config.toml
encoder_arch = "vit"
model = "image FSQ autoencoder"
dataset = "short English words printed on busy colour backdrops"
train_examples = 22605
image_size = 48
crop_scale_min = 0.8
horizontal_flip = false
bottleneck = "fsq"
downsampling_factor = 8
encoder_norm = "layernorm_no_bias"
encoder_norm_position = "pre"
encoder_activation = "gelu"
encoder_head_dim = 32
encoder_fused_qkv = false
encoder_bias = "none"
encoder_qk_norm = true
encoder_parallel_block = false
encoder_moe = "expert_choice"
encoder_drop_path = 0.1
encoder_num_experts = 16
encoder_moe_every = 1
encoder_expert_mlp_ratio = 0.5
encoder_experts_per_token = 1
encoder_shared_expert = false
encoder_patch_size = [8, 8]
encoder_conv_stem = false
encoder_layers = 6
encoder_width = 384
encoder_positions = "learned"
loss = "mse"
latent_channels = 4
decoder_norm = "instancenorm"
decoder_activation = "leaky_relu"
decoder_widths = [64, 64, 128, 256]
decoder_blocks_per_level = 3
decoder_block = "plain"
decoder_attention = false
decoder_upsampling = "pixel_shuffle"
levels = 5
residual_init = "none"
optimizer = "muon"
muon_scale = "spectral"
learning_rate = 0.035
momentum = 0.95
nesterov = true
orthogonalizer = "polar_express"
adamw_lr_other_params = 0.0021
max_grad_norm = 5.0
max_steps = 13200
batch_size = 256
epochs = 149.5
lr_schedule = "cosine"
final_lr_fraction = 0
warmup_steps = 390
weight_decay = 0.0
adamw_weight_decay_other_params = 0
Rows from expert 15 of block 3 of the encoder, named by matrix and row number. Rows with one number belong to one neuron. Each number is 50 + 12 x the weight over its row's rms, rounded and kept within 0 to 99. All counts start at 0.
# up: expert up (encoder.blocks.3.mlp.up, 16x192x384), inputs 192-287
# down: expert down (encoder.blocks.3.mlp.down, 16x384x192, transposed), outputs 192-287
up.68:53 36 44 46 49 25 66 50 40 55 43 51 45 48 40 72 57 53 61 45 58 40 36 52 34 46 54 55 53 28 38 57 55 61 77 26 50 45 35 40 59 52 41 44 60 45 61 71 60 34 59 57 44 36 59 78 63 68 62 57 58 58 60 51 43 39 54 56 62 35 47 52 53 50 38 41 51 33 57 38 52 60 76 30 54 51 42 22 67 42 50 30 49 49 44 47
down.68:48 65 54 58 73 66 59 57 55 66 32 29 53 56 61 49 49 32 52 48 43 54 60 49 52 59 44 55 40 66 59 45 55 44 62 42 67 42 67 50 46 47 38 46 65 54 43 33 60 68 42 46 48 31 38 41 30 52 44 55 42 41 44 41 30 57 51 67 50 27 67 67 53 33 33 57 61 73 58 54 30 37 58 59 42 56 53 44 61 61 68 60 56 43 69 58
up.69:58 51 66 43 51 55 47 66 54 52 48 63 62 35 56 55 56 60 34 55 57 67 68 65 36 55 50 35 42 48 45 58 55 36 45 47 53 52 42 43 39 55 42 72 55 57 36 42 67 62 49 57 48 59 30 27 25 65 35 63 56 44 57 50 42 52 55 31 46 59 72 63 46 40 48 39 57 31 55 73 62 23 45 44 57 78 48 56 68 18 68 61 50 42 41 47
down.69:42 70 58 47 41 21 48 30 61 72 45 42 48 49 51 49 54 52 70 64 41 44 55 51 61 60 54 37 42 69 51 26 48 76 59 47 55 44 42 63 57 53 34 50 43 49 52 54 72 35 60 38 44 58 70 57 55 47 44 49 42 54 47 42 38 49 62 46 50 57 43 48 43 73 39 49 51 54 35 32 20 77 41 44 53 51 49 54 77 44 46 53 47 44 44 31
up.70:62 28 60 56 48 26 49 47 23 37 52 58 53 54 52 47 49 42 23 53 34 45 60 45 47 47 51 39 74 55 64 32 48 58 50 34 44 50 47 58 61 74 29 49 44 59 53 58 54 67 54 39 50 48 42 49 58 56 41 47 54 50 71 67 41 48 32 61 59 69 68 38 60 57 60 38 48 49 54 42 53 47 43 35 47 62 60 40 73 40 35 47 71 47 54 57
down.70:94 46 38 58 38 34 65 59 59 35 61 52 51 51 47 40 63 51 50 50 48 53 43 51 71 47 57 57 71 49 53 59 32 49 57 38 47 58 51 40 49 47 46 54 54 41 71 57 38 45 75 79 38 59 22 48 45 49 79 45 60 50 51 36 52 56 47 51 71 64 49 63 59 59 66 55 57 53 46 41 53 36 51 51 56 55 52 56 47 45 61 41 39 54 32 58
up.71:55 45 29 54 78 42 53 44 48 63 47 36 43 54 40 46 54 74 15 48 63 64 65 57 57 58 65 47 58 56 58 74 36 47 51 57 37 25 46 57 62 57 53 39 68 37 39 41 51 51 52 51 56 54 50 56 68 41 49 64 37 65 39 42 56 52 44 48 60 56 44 58 47 55 54 40 45 56 37 40 49 60 60 81 34 50 59 40 57 32 49 34 44 63 67 68
down.71:50 36 57 42 41 78 66 43 64 41 38 62 46 50 58 55 50 41 64 47 67 55 71 65 53 46 41 57 37 33 38 63 45 45 59 59 56 19 54 47 36 58 51 59 38 44 57 48 50 58 64 49 45 39 51 49 25 51 29 54 38 47 51 50 51 21 49 48 57 47 51 73 46 43 51 47 58 52 64 75 40 36 65 33 66 69 54 61 38 48 53 48 58 47 52 58
up.72:68 53 39 41 34 34 47 67 51 29 58 36 38 30 42 28 61 83 55 52 30 54 67 59 55 36 42 48 46 52 54 35 46 70 36 39 43 64 41 52 40 46 58 41 39 55 45 43 31 57 57 42 46 40 44 38 45 33 46 54 46 40 49 70 53 45 20 55 44 57 36 61 68 64 43 48 57 47 44 25 64 36 37 48 49 40 46 57 47 71 36 55 51 52 48 55
down.72:59 31 42 34 32 54 35 60 55 54 44 55 57 55 52 52 55 73 44 36 55 56 41 44 41 72 49 55 36 54 45 60 27 57 26 52 64 51 76 37 45 66 42 66 51 43 29 45 44 50 57 63 56 64 30 61 45 66 27 41 41 38 48 54 49 51 70 56 19 55 42 32 45 43 60 49 55 35 52 75 48 52 40 48 41 56 47 44 52 36 60 40 63 59 51 56
up.73:26 63 59 37 57 48 58 41 33 60 50 34 61 51 51 61 53 54 60 26 36 40 63 46 66 51 33 46 46 69 50 51 43 36 43 37 69 66 31 53 43 82 43 60 28 57 31 49 66 47 46 45 73 51 42 49 42 39 48 49 67 60 56 47 64 30 58 50 55 53 47 60 40 56 35 56 50 41 42 70 41 66 46 39 52 55 60 60 51 32 45 40 20 56 70 58
down.73:71 53 46 45 73 48 43 54 48 48 47 53 52 67 75 48 44 43 48 45 75 27 38 62 55 31 43 55 51 50 47 44 61 57 65 59 40 58 48 31 39 38 59 43 36 35 39 47 38 56 56 62 42 42 37 43 59 55 36 54 70 75 43 52 51 41 29 59 53 42 60 58 45 62 66 33 71 62 35 54 52 55 59 50 56 25 38 27 53 32 58 51 21 48 31 75
up.74:51 35 54 77 47 31 62 40 55 38 42 53 59 48 16 53 40 69 70 49 42 48 45 53 49 42 46 44 61 72 38 41 43 41 57 69 35 62 65 59 38 53 61 36 59 64 60 47 48 61 52 59 46 47 64 36 39 45 47 44 47 59 58 62 55 44 59 58 58 51 58 35 58 45 50 34 58 50 55 42 41 65 50 61 84 41 63 38 49 62 26 69 54 50 49 42
down.74:55 49 55 72 52 64 41 51 64 78 40 31 38 26 55 51 31 37 38 72 58 53 44 35 48 45 47 62 63 40 45 59 48 54 64 68 48 60 46 38 43 49 52 52 40 50 41 57 62 35 41 38 52 55 44 29 46 52 54 48 75 35 31 56 33 68 52 62 57 49 52 63 41 46 41 51 70 35 65 73 56 61 41 58 26 52 54 41 58 46 54 64 76 65 48 39
up.75:55 57 41 46 40 49 44 75 39 41 46 42 52 25 49 54 52 34 60 53 45 64 45 50 41 49 62 47 55 53 62 63 61 51 52 69 47 57 53 62 71 47 31 56 57 45 42 60 40 47 17 69 49 48 44 55 77 58 55 36 34 52 35 43 52 84 46 59 48 68 58 48 30 33 49 38 47 59 57 40 63 48 58 46 35 55 53 40 38 48 64 42 59 50 75 48
down.75:47 29 65 53 41 55 57 68 39 44 42 58 54 46 45 48 45 60 67 25 72 74 58 47 38 33 50 34 53 37 46 57 60 51 51 69 59 64 58 57 45 17 55 64 51 41 60 37 35 58 47 57 68 49 56 49 35 38 48 52 32 70 38 80 64 47 41 50 32 54 49 35 35 38 41 50 50 47 52 54 63 53 47 47 65 55 64 43 42 43 37 49 52 52 47 57
up.76:60 70 43 59 51 46 43 26 73 37 38 57 61 59 56 55 53 23 49 58 71 36 55 62 41 53 53 65 41 53 42 44 30 51 46 53 52 58 62 56 43 76 45 43 40 38 40 56 49 56 66 60 50 55 47 48 43 42 52 63 43 42 39 50 35 42 82 49 50 35 38 47 51 65 51 74 68 65 58 27 41 47 48 15 57 41 68 54 49 48 65 35 41 44 60 40
down.76:44 30 64 23 64 36 44 30 52 35 48 48 61 48 45 58 39 69 33 37 58 57 65 58 51 48 65 62 46 39 63 55 61 37 44 59 39 58 34 31 65 66 65 43 40 44 45 68 42 52 48 21 76 46 49 60 57 42 45 55 65 37 40 58 22 43 70 65 59 50 57 41 63 46 42 50 54 39 57 06 41 39 34 35 56 53 54 56 70 54 59 41 76 53 38 82
up.77:47 43 42 37 24 23 38 70 57 40 61 33 68 51 43 54 66 44 69 40 56 49 40 69 50 29 53 32 52 41 37 54 49 44 52 49 49 24 65 46 47 68 65 36 36 61 46 58 53 47 44 31 68 38 32 71 42 45 46 43 48 67 66 64 49 58 50 63 53 51 51 55 42 49 64 53 71 70 56 60 30 42 48 33 55 58 79 36 52 65 61 34 48 64 60 42
down.77:55 50 46 72 35 67 65 27 54 44 47 53 49 41 32 49 56 48 54 59 46 47 38 31 45 39 56 56 40 55 59 40 64 29 47 39 45 40 50 49 71 42 42 48 41 36 50 55 32 57 52 33 42 41 75 66 43 25 61 62 61 51 45 42 59 43 77 44 53 49 62 52 51 64 51 54 50 41 67 32 61 65 63 22 49 60 45 68 46 58 47 40 36 54 51 47
up.78:49 55 47 51 50 44 48 49 50 61 54 57 60 26 34 59 21 46 50 50 44 56 34 45 45 51 62 33 46 55 56 62 28 56 43 71 45 68 78 67 31 61 47 39 68 34 50 55 51 55 40 60 44 50 48 48 46 40 60 64 34 61 30 56 56 38 64 36 47 66 40 46 49 41 38 46 49 55 61 56 49 69 32 48 51 53 64 48 64 51 52 55 50 36 52 26
down.78:67 54 41 66 48 37 32 46 49 68 47 52 59 70 56 52 35 69 51 65 50 58 36 47 60 57 50 41 33 65 64 42 51 54 56 44 23 63 64 48 40 49 55 59 69 58 49 67 50 59 52 49 49 54 38 49 42 53 60 44 68 44 49 50 37 37 54 65 54 29 49 44 48 66 50 57 45 44 54 56 59 62 43 40 38 41 36 43 61 44 63 48 33 37 38 52
up.79:70 55 61 62 57 44 39 68 62 42 48 52 40 53 42 40 54 43 43 73 52 46 58 37 49 43 40 46 54 61 34 46 53 45 62 58 55 59 57 60 58 37 60 67 30 38 58 62 40 69 42 71 31 56 34 33 40 36 41 45 50 52 61 59 69 42 53 34 60 62 51 70 42 69 58 29 68 78 47 64 56 44 39 39 48 50 44 38 52 29 40 49 46 57 39 58
down.79:46 41 62 46 74 36 40 53 56 62 36 61 59 50 49 50 56 53 56 34 67 32 62 39 34 57 37 35 81 55 53 54 43 43 96 51 36 49 57 57 60 66 66 49 40 52 63 74 43 37 33 55 61 60 48 46 30 35 32 53 49 66 41 47 54 62 56 25 49 62 74 55 40 68 59 49 55 71 68 58 48 46 82 74 58 38 41 49 42 44 52 62 50 54 55 53
up.80:49 44 23 41 54 41 39 67 22 31 21 56 46 49 77 69 45 62 49 42 44 50 55 54 41 60 48 47 66 56 53 56 41 45 38 40 47 44 88 49 56 62 45 45 51 61 36 54 52 65 54 67 73 49 61 40 39 61 35 62 49 67 49 49 57 44 63 43 60 57 51 53 73 72 54 51 36 66 31 53 59 48 60 53 46 70 16 51 55 58 53 36 53 47 37 87
down.80:47 52 55 56 35 61 26 45 66 52 22 41 50 79 34 51 62 34 60 57 49 44 27 58 66 57 41 42 68 67 39 70 33 56 58 59 37 56 55 36 55 53 45 54 59 69 39 60 60 40 54 48 39 62 38 44 73 56 62 59 43 60 34 49 48 70 49 40 51 48 55 68 33 44 50 47 55 76 28 51 21 63 89 49 45 64 43 34 51 38 44 48 24 27 57 47
up.81:54 58 59 57 56 45 56 49 57 22 36 37 55 68 44 40 50 47 57 56 58 60 65 75 57 54 55 28 63 58 39 38 59 79 61 49 50 58 49 57 63 38 56 60 37 59 54 35 63 68 53 50 57 55 58 31 39 55 53 73 66 34 62 62 62 35 22 46 46 84 55 62 66 52 47 54 42 43 57 75 30 43 45 33 41 53 41 61 77 36 35 56 49 52 42 54
down.81:59 33 54 70 55 65 63 62 66 31 70 50 58 58 62 52 45 54 83 37 42 66 43 58 71 53 69 64 43 55 41 46 57 39 60 32 60 75 41 53 65 58 52 41 61 57 64 51 35 49 43 35 56 63 57 42 38 68 53 63 32 51 49 41 59 51 63 72 71 59 60 45 56 53 73 53 52 47 48 55 48 46 29 42 62 49 59 41 52 50 63 64 46 65 15 50
up.82:43 56 60 34 54 47 40 58 37 44 59 57 73 49 34 80 26 52 38 51 38 71 54 60 52 35 33 57 43 54 41 56 60 56 58 66 44 54 41 59 33 59 41 44 33 45 50 36 66 64 55 43 62 56 53 50 55 46 72 25 51 58 56 42 38 49 53 57 55 63 61 64 36 40 46 31 70 67 46 23 45 37 16 55 26 55 54 55 43 55 40 58 49 46 34 54
down.82:60 69 61 45 30 43 55 52 45 65 48 28 66 47 45 48 69 42 66 59 63 67 49 33 40 48 40 59 49 42 46 59 32 38 68 48 37 49 49 45 55 64 34 68 65 42 39 44 67 31 56 66 51 66 26 45 58 19 31 46 30 60 47 67 47 59 29 56 50 51 55 50 42 59 24 40 36 47 61 71 26 32 60 43 50 22 59 61 57 54 25 59 38 46 43 32
up.83:38 51 47 62 47 54 67 54 45 54 44 45 52 45 42 42 48 35 27 60 69 43 49 52 18 55 52 58 67 36 44 48 62 76 55 56 49 40 46 45 59 56 58 69 50 51 58 48 55 38 57 52 82 70 44 54 43 62 62 45 65 54 62 56 47 35 48 50 60 75 60 50 52 39 69 65 48 54 57 40 30 38 34 40 59 57 36 49 59 44 47 48 72 59 48 54
down.83:61 37 49 25 76 57 52 47 64 56 59 58 52 49 56 59 60 30 36 51 26 67 44 29 49 54 56 30 43 57 58 58 64 31 53 60 63 69 56 52 38 56 56 44 64 49 61 34 43 58 59 57 55 43 52 54 58 41 49 68 48 44 54 34 57 25 64 35 39 47 41 42 45 60 52 50 67 52 37 57 42 38 64 57 20 59 52 54 51 55 71 21 45 64 47 56
up.84:38 49 60 46 63 58 36 51 42 67 59 50 57 45 45 66 53 44 32 50 39 52 58 32 64 43 48 48 64 31 53 77 49 48 48 67 53 64 31 47 81 36 36 51 79 48 36 36 32 57 57 58 66 52 33 64 54 58 65 43 44 53 48 72 56 48 46 52 62 24 42 44 36 36 31 44 27 25 62 50 50 57 48 61 56 56 58 61 43 60 42 48 34 27 55 29
down.84:69 47 56 24 48 54 69 60 56 42 39 48 62 56 56 61 42 57 58 48 13 51 53 64 65 56 65 35 47 52 54 46 54 60 45 52 71 53 61 72 45 63 53 74 44 46 52 43 66 28 31 59 28 71 50 45 41 36 46 45 21 48 67 59 63 36 50 35 54 49 68 58 47 58 58 52 63 53 41 67 64 17 76 64 47 52 57 58 60 36 43 40 35 60 48 58
up.85:32 40 45 51 26 85 53 73 42 50 56 27 57 48 31 55 47 68 39 56 69 47 52 51 50 54 56 46 45 57 45 46 65 36 57 37 50 32 33 48 49 44 67 63 34 50 51 43 48 57 51 40 59 56 49 51 42 53 56 39 38 58 55 42 39 35 66 66 76 57 58 33 37 66 44 56 40 59 38 49 50 57 66 48 14 40 40 35 57 55 41 58 35 43 75 52
down.85:66 45 44 33 57 46 49 68 51 47 46 49 43 58 41 80 57 36 37 29 42 47 51 61 46 44 62 38 43 39 47 75 40 58 46 64 53 80 70 56 53 38 41 57 52 56 32 40 47 39 36 60 44 29 44 45 46 62 36 56 60 43 53 38 49 45 32 48 34 53 78 49 48 50 45 56 49 40 57 46 41 55 72 30 37 62 32 36 29 18 42 49 60 74 61 34
up.86:53 48 44 52 44 49 55 40 74 56 41 55 62 44 36 52 48 45 68 39 66 38 45 55 64 47 41 52 40 40 42 46 48 37 39 26 51 64 42 53 30 63 36 70 58 58 44 44 42 58 56 76 51 49 61 56 59 49 54 56 53 64 71 68 39 29 59 47 78 53 49 45 65 47 51 41 73 48 52 41 36 51 72 54 46 59 45 43 74 36 42 43 65 65 57 34
down.86:60 44 64 49 48 36 27 57 49 50 57 50 44 68 38 30 46 32 35 62 49 56 54 70 30 60 37 60 50 63 51 71 63 57 53 44 36 43 48 49 63 36 51 43 60 47 44 60 66 57 55 49 53 56 36 45 55 31 54 59 49 49 63 49 68 71 50 47 44 50 53 61 66 36 46 64 43 45 48 37 81 55 48 46 42 64 57 54 60 54 72 76 51 42 38 53
up.87:42 46 32 54 71 74 36 49 43 54 42 43 67 49 66 59 58 63 26 65 22 58 53 39 63 47 39 37 65 45 58 32 61 45 34 50 38 67 42 58 43 51 39 38 61 57 63 45 56 59 70 26 52 41 65 36 43 41 48 68 64 40 34 57 44 68 48 41 56 37 83 52 42 40 52 42 59 60 50 58 48 54 61 59 51 54 38 14 33 48 69 59 48 64 60 39
down.87:47 57 40 77 38 43 38 46 51 40 25 52 58 41 47 36 54 53 28 66 50 54 51 38 61 53 47 65 33 75 57 43 58 53 24 08 47 65 37 33 52 43 47 39 52 48 58 64 37 68 58 58 38 40 66 39 58 37 67 59 44 40 53 43 49 53 67 30 56 43 52 46 68 48 33 45 63 44 44 38 53 50 26 73 45 31 56 15 35 70 54 63 57 48 52 51
up.88:64 45 69 34 53 46 40 72 58 40 77 74 58 45 54 49 53 46 62 48 49 57 50 61 38 24 44 47 39 45 42 62 44 55 61 50 40 40 52 58 47 48 41 40 56 46 73 45 40 51 43 56 73 56 44 73 17 26 47 56 52 53 49 67 62 47 50 74 55 61 64 39 49 56 44 61 44 36 39 70 50 36 46 38 48 67 51 56 66 47 53 55 56 38 61 45
down.88:37 55 40 75 34 64 61 41 55 30 28 35 39 30 46 37 33 51 27 35 68 48 53 64 63 32 69 56 57 42 55 55 40 34 49 44 49 56 63 39 47 59 43 48 38 56 43 52 57 36 63 40 33 33 43 55 37 45 63 46 64 53 58 47 62 48 36 72 52 43 45 67 72 40 42 49 71 45 63 53 50 50 23 58 73 60 46 57 57 58 51 53 56 51 59 60
up.89:60 43 41 54 31 37 83 43 60 57 53 64 47 44 49 52 46 60 50 44 39 41 46 38 35 68 66 62 35 45 55 57 56 59 49 36 55 53 25 56 46 60 57 54 32 33 55 46 46 58 25 21 62 42 63 47 42 31 51 45 48 75 64 55 39 46 22 62 61 56 51 66 49 34 74 46 32 42 36 57 48 41 38 34 79 57 41 55 53 45 62 39 29 30 46 62
down.89:51 47 69 44 50 66 63 63 64 76 33 44 63 43 55 50 49 42 68 49 48 50 50 49 63 47 47 31 35 43 65 48 42 43 48 38 61 51 71 45 44 54 53 45 47 63 62 31 63 44 52 45 55 24 60 56 57 50 42 43 27 44 62 55 60 61 49 49 59 70 51 52 63 46 56 45 50 43 45 69 66 42 36 41 55 45 59 51 47 41 60 76 59 38 43 50
up.90:58 54 53 37 51 55 58 55 52 34 40 49 59 67 55 32 54 39 43 50 36 75 59 82 71 44 46 35 29 46 34 48 43 55 36 46 51 37 55 52 17 48 49 57 65 43 70 49 40 46 52 34 57 34 46 52 37 24 40 51 49 54 56 59 62 31 58 53 58 51 57 38 55 39 51 40 78 57 40 38 46 46 46 63 68 45 37 58 58 54 58 55 74 46 66 21
down.90:61 66 39 54 57 32 45 49 46 62 30 66 31 49 59 49 68 51 48 61 39 30 42 50 38 50 59 48 61 60 39 38 66 39 63 40 39 46 47 48 53 54 51 51 41 55 40 56 52 38 51 73 56 61 55 25 51 40 66 57 26 70 47 46 47 73 49 44 60 53 63 30 62 75 43 59 37 63 47 37 52 50 71 37 48 43 41 62 42 60 59 67 37 52 43 44
up.91:45 52 66 33 55 62 45 54 60 44 56 60 51 56 33 52 70 48 58 47 35 47 70 49 74 41 36 50 30 50 25 54 54 53 30 66 61 56 37 41 56 34 63 53 54 48 42 59 43 37 66 51 48 50 60 53 40 52 63 43 44 44 60 59 34 39 46 55 39 46 44 72 46 34 52 41 52 55 56 34 41 57 52 49 51 54 41 68 33 35 53 49 54 32 71 54
down.91:62 63 70 60 42 57 67 57 63 49 41 44 52 49 81 48 63 54 54 46 68 43 42 41 48 37 59 68 54 49 47 54 22 51 30 48 34 60 56 55 61 62 39 43 44 60 39 49 55 59 51 27 66 54 43 58 25 54 24 58 52 68 57 50 62 67 49 39 47 41 41 35 60 56 53 40 44 21 59 60 48 59 43 57 35 49 40 46 38 66 47 45 41 69 52 50
up.92:30 61 60 55 34 56 43 55 42 57 45 50 61 46 38 52 58 59 55 47 56 62 44 56 67 52 48 41 39 49 46 50 74 37 56 47 53 65 58 76 59 50 54 54 41 64 39 51 77 49 46 35 47 32 49 42 30 20 50 39 70 45 62 62 62 66 52 53 62 29 46 71 57 51 69 49 53 60 52 63 54 39 70 38 53 45 45 49 43 35 72 59 38 50 81 67
down.92:57 49 39 53 74 49 45 45 40 50 61 43 33 36 49 51 54 46 49 58 57 42 45 60 52 53 58 51 53 53 48 44 43 43 46 58 57 40 63 31 54 42 56 54 56 74 31 52 56 41 26 57 47 68 40 56 66 68 50 75 39 50 34 53 48 52 59 56 40 32 56 33 43 66 47 51 43 51 41 34 58 35 47 57 39 47 41 63 52 67 29 34 33 25 33 57
up.93:30 65 80 19 48 43 47 57 56 32 43 64 21 51 28 46 48 38 47 62 41 49 57 54 63 45 54 43 55 54 43 78 55 62 32 50 57 55 47 59 59 54 74 66 46 57 40 57 49 50 58 58 77 64 61 82 37 55 64 33 40 53 37 56 43 53 37 64 50 52 59 45 46 56 15 34 55 56 49 41 42 49 53 54 43 64 44 53 53 63 65 45 56 35 55 47
down.93:18 50 67 53 34 43 59 74 52 62 55 45 55 47 35 53 37 47 55 54 60 36 40 36 45 55 48 65 64 63 46 55 56 45 30 57 47 61 40 51 75 55 53 23 39 39 33 56 47 39 53 36 28 63 41 63 53 56 61 75 48 57 62 50 63 51 35 51 37 37 70 29 22 76 51 19 37 58 61 45 36 50 33 62 58 61 70 44 23 59 72 45 50 64 46 43
up.94:56 54 55 55 71 59 53 47 49 45 34 36 37 45 69 46 39 50 48 53 32 49 56 51 36 44 54 55 21 57 47 45 54 55 45 41 38 57 53 68 45 69 43 47 40 61 49 45 50 79 53 43 63 23 22 65 52 60 26 43 48 48 52 63 34 50 35 78 47 55 36 65 64 51 46 54 23 56 42 38 56 50 59 47 76 62 46 38 74 45 60 42 69 41 48 56
down.94:70 32 59 57 45 50 73 58 56 56 48 46 62 47 45 41 57 42 45 46 63 67 42 63 49 53 48 45 51 30 47 41 38 48 42 45 49 59 65 45 33 51 72 63 56 42 36 15 28 56 82 45 55 54 73 70 53 45 60 47 52 40 34 36 58 26 58 29 52 59 56 43 23 43 52 65 51 34 52 56 43 45 34 58 55 68 56 42 40 55 52 34 59 48 68 42
up.95:47 55 55 32 54 24 59 62 35 42 44 16 50 68 59 41 40 68 53 31 39 47 37 43 47 41 40 52 58 69 52 60 61 43 67 63 40 34 72 50 46 40 55 62 63 68 44 47 35 51 26 41 58 43 55 43 49 48 51 60 67 49 54 39 58 27 43 66 30 61 73 57 57 40 48 45 58 61 48 38 52 31 37 34 58 59 40 57 69 23 55 43 48 48 67 62
down.95:51 63 50 45 61 63 52 54 51 54 40 37 55 51 46 59 64 61 52 35 43 44 22 60 39 50 46 58 58 46 53 62 60 29 42 55 23 41 74 42 18 46 29 58 52 42 37 38 52 41 42 64 67 54 38 52 26 40 35 62 79 43 47 42 46 38 54 45 55 62 76 58 50 62 46 52 48 37 33 33 36 55 58 59 44 32 48 43 48 46 44 59 43 38 60 64
up.96:43 44 38 57 68 30 61 56 42 62 58 73 53 57 38 46 58 48 53 62 68 54 51 45 32 41 19 49 25 53 51 47 35 58 38 56 59 51 62 40 71 51 35 57 44 42 66 48 69 30 31 45 65 51 62 46 46 61 68 64 58 38 34 44 41 49 58 49 42 66 50 47 36 70 69 35 53 37 62 47 43 27 47 61 72 49 40 51 36 47 59 48 47 25 51 55
down.96:52 61 38 38 67 35 42 46 38 66 55 49 47 56 26 38 51 49 63 49 34 39 52 23 45 42 45 32 52 45 61 39 29 49 66 62 48 50 46 40 26 47 35 55 52 52 39 58 73 45 42 54 38 45 58 47 89 61 44 67 60 55 51 54 51 69 36 56 38 53 49 55 43 59 43 51 69 64 39 54 34 51 46 61 52 38 35 34 75 27 36 62 42 63 48 44
up.97:53 42 57 61 58 45 58 50 41 55 53 61 41 60 35 54 43 49 35 41 65 69 87 06 36 47 45 39 60 48 50 42 54 52 46 50 50 31 49 46 57 62 36 47 34 35 60 50 53 52 39 47 34 33 41 41 45 76 50 54 55 62 70 44 36 43 62 42 52 74 43 62 37 63 45 47 59 54 72 52 42 63 44 46 74 47 49 67 55 64 49 46 42 56 57 53
down.97:66 39 33 62 55 56 33 70 46 41 52 58 66 57 59 71 60 40 45 53 56 27 57 69 53 39 53 57 60 39 52 62 46 49 33 36 46 52 50 24 48 27 37 56 43 54 73 57 43 34 42 60 46 53 29 45 33 42 46 15 60 58 62 41 68 39 67 43 67 43 42 33 43 74 66 38 49 53 19 49 44 44 59 69 46 40 44 46 48 59 74 41 46 48 38 43
up.98:47 35 37 48 65 64 35 49 42 41 67 56 40 55 63 39 46 53 58 49 44 51 53 38 66 24 52 59 35 38 30 59 73 40 54 58 52 52 45 64 56 57 71 49 47 59 49 46 57 67 56 36 63 29 52 45 56 21 54 68 72 51 52 62 31 48 62 51 57 26 53 51 55 49 61 47 52 55 58 57 43 48 42 46 52 54 62 40 54 49 62 41 52 61 67 22
down.98:55 61 44 63 47 59 68 30 67 36 60 46 46 50 49 51 57 30 76 49 75 65 38 64 47 56 61 56 42 38 59 38 47 58 47 53 40 19 45 43 60 43 40 70 56 45 34 33 52 47 48 55 44 60 55 60 67 37 56 40 19 74 25 28 45 48 55 54 71 49 43 42 53 50 58 59 52 54 45 68 54 29 63 45 60 52 65 69 37 47 60 57 46 35 27 57
up.99:51 62 50 44 61 66 57 44 56 25 70 48 68 33 38 35 52 55 58 40 39 38 52 59 56 67 54 40 67 45 44 48 45 48 55 54 46 61 54 38 53 60 25 43 28 56 55 57 38 53 67 56 38 49 35 45 23 47 55 48 67 66 43 35 50 48 71 34 50 45 48 46 56 63 35 60 34 53 47 62 58 43 54 63 48 45 37 48 35 60 38 44 57 64 45 74
down.99:38 39 52 64 44 38 66 66 37 55 41 56 40 60 47 49 63 54 27 56 54 35 55 43 51 52 56 68 52 58 51 46 43 49 25 51 37 52 48 59 60 49 47 33 46 60 45 63 41 60 67 68 44 42 50 52 50 47 36 45 38 33 43 66 74 49 69 42 65 58 41 59 57 64 54 58 34 43 37 55 40 60 62 77 49 54 50 60 55 68 31 64 60 47 69 50
up.100:41 54 41 75 34 41 54 46 34 37 66 67 55 48 50 64 44 47 49 43 48 63 52 45 57 49 66 39 57 49 53 41 48 58 39 27 59 65 35 45 36 58 51 55 45 49 41 51 51 51 67 64 52 40 52 44 61 59 46 43 42 52 44 40 40 38 58 60 24 69 72 56 52 61 51 27 77 50 53 42 54 52 58 39 46 59 50 44 70 56 70 54 52 33 45 54
down.100:42 47 35 44 52 57 42 62 46 53 46 43 59 44 47 52 47 41 44 52 43 41 68 18 43 59 26 36 63 44 52 52 56 57 49 57 38 40 55 46 29 51 65 38 68 41 48 41 52 32 39 38 73 74 54 52 47 22 53 60 55 54 54 49 55 61 56 33 49 63 60 46 41 52 52 34 43 55 41 48 56 44 58 75 47 28 43 63 49 44 50 50 56 44 82 65
up.101:73 51 45 62 38 78 31 56 64 44 28 24 31 50 56 52 68 45 55 59 66 73 33 52 39 57 30 48 45 54 61 47 50 54 50 60 66 56 51 34 59 39 60 65 75 42 36 52 57 33 76 28 60 58 40 49 62 55 41 52 58 51 61 68 28 52 39 41 69 55 53 57 72 44 66 61 45 56 37 45 30 47 55 30 60 44 34 32 47 55 56 49 58 40 60 57
down.101:42 61 57 50 78 48 63 40 49 57 47 45 70 43 40 47 55 49 50 44 28 49 50 40 38 62 44 28 54 44 43 41 54 67 51 50 58 57 40 69 42 65 75 31 58 43 53 31 63 29 44 70 75 37 74 48 45 27 24 44 57 66 50 60 54 65 44 42 51 45 54 60 53 60 50 45 54 51 52 56 45 52 55 62 42 57 44 62 35 48 20 32 43 72 49 66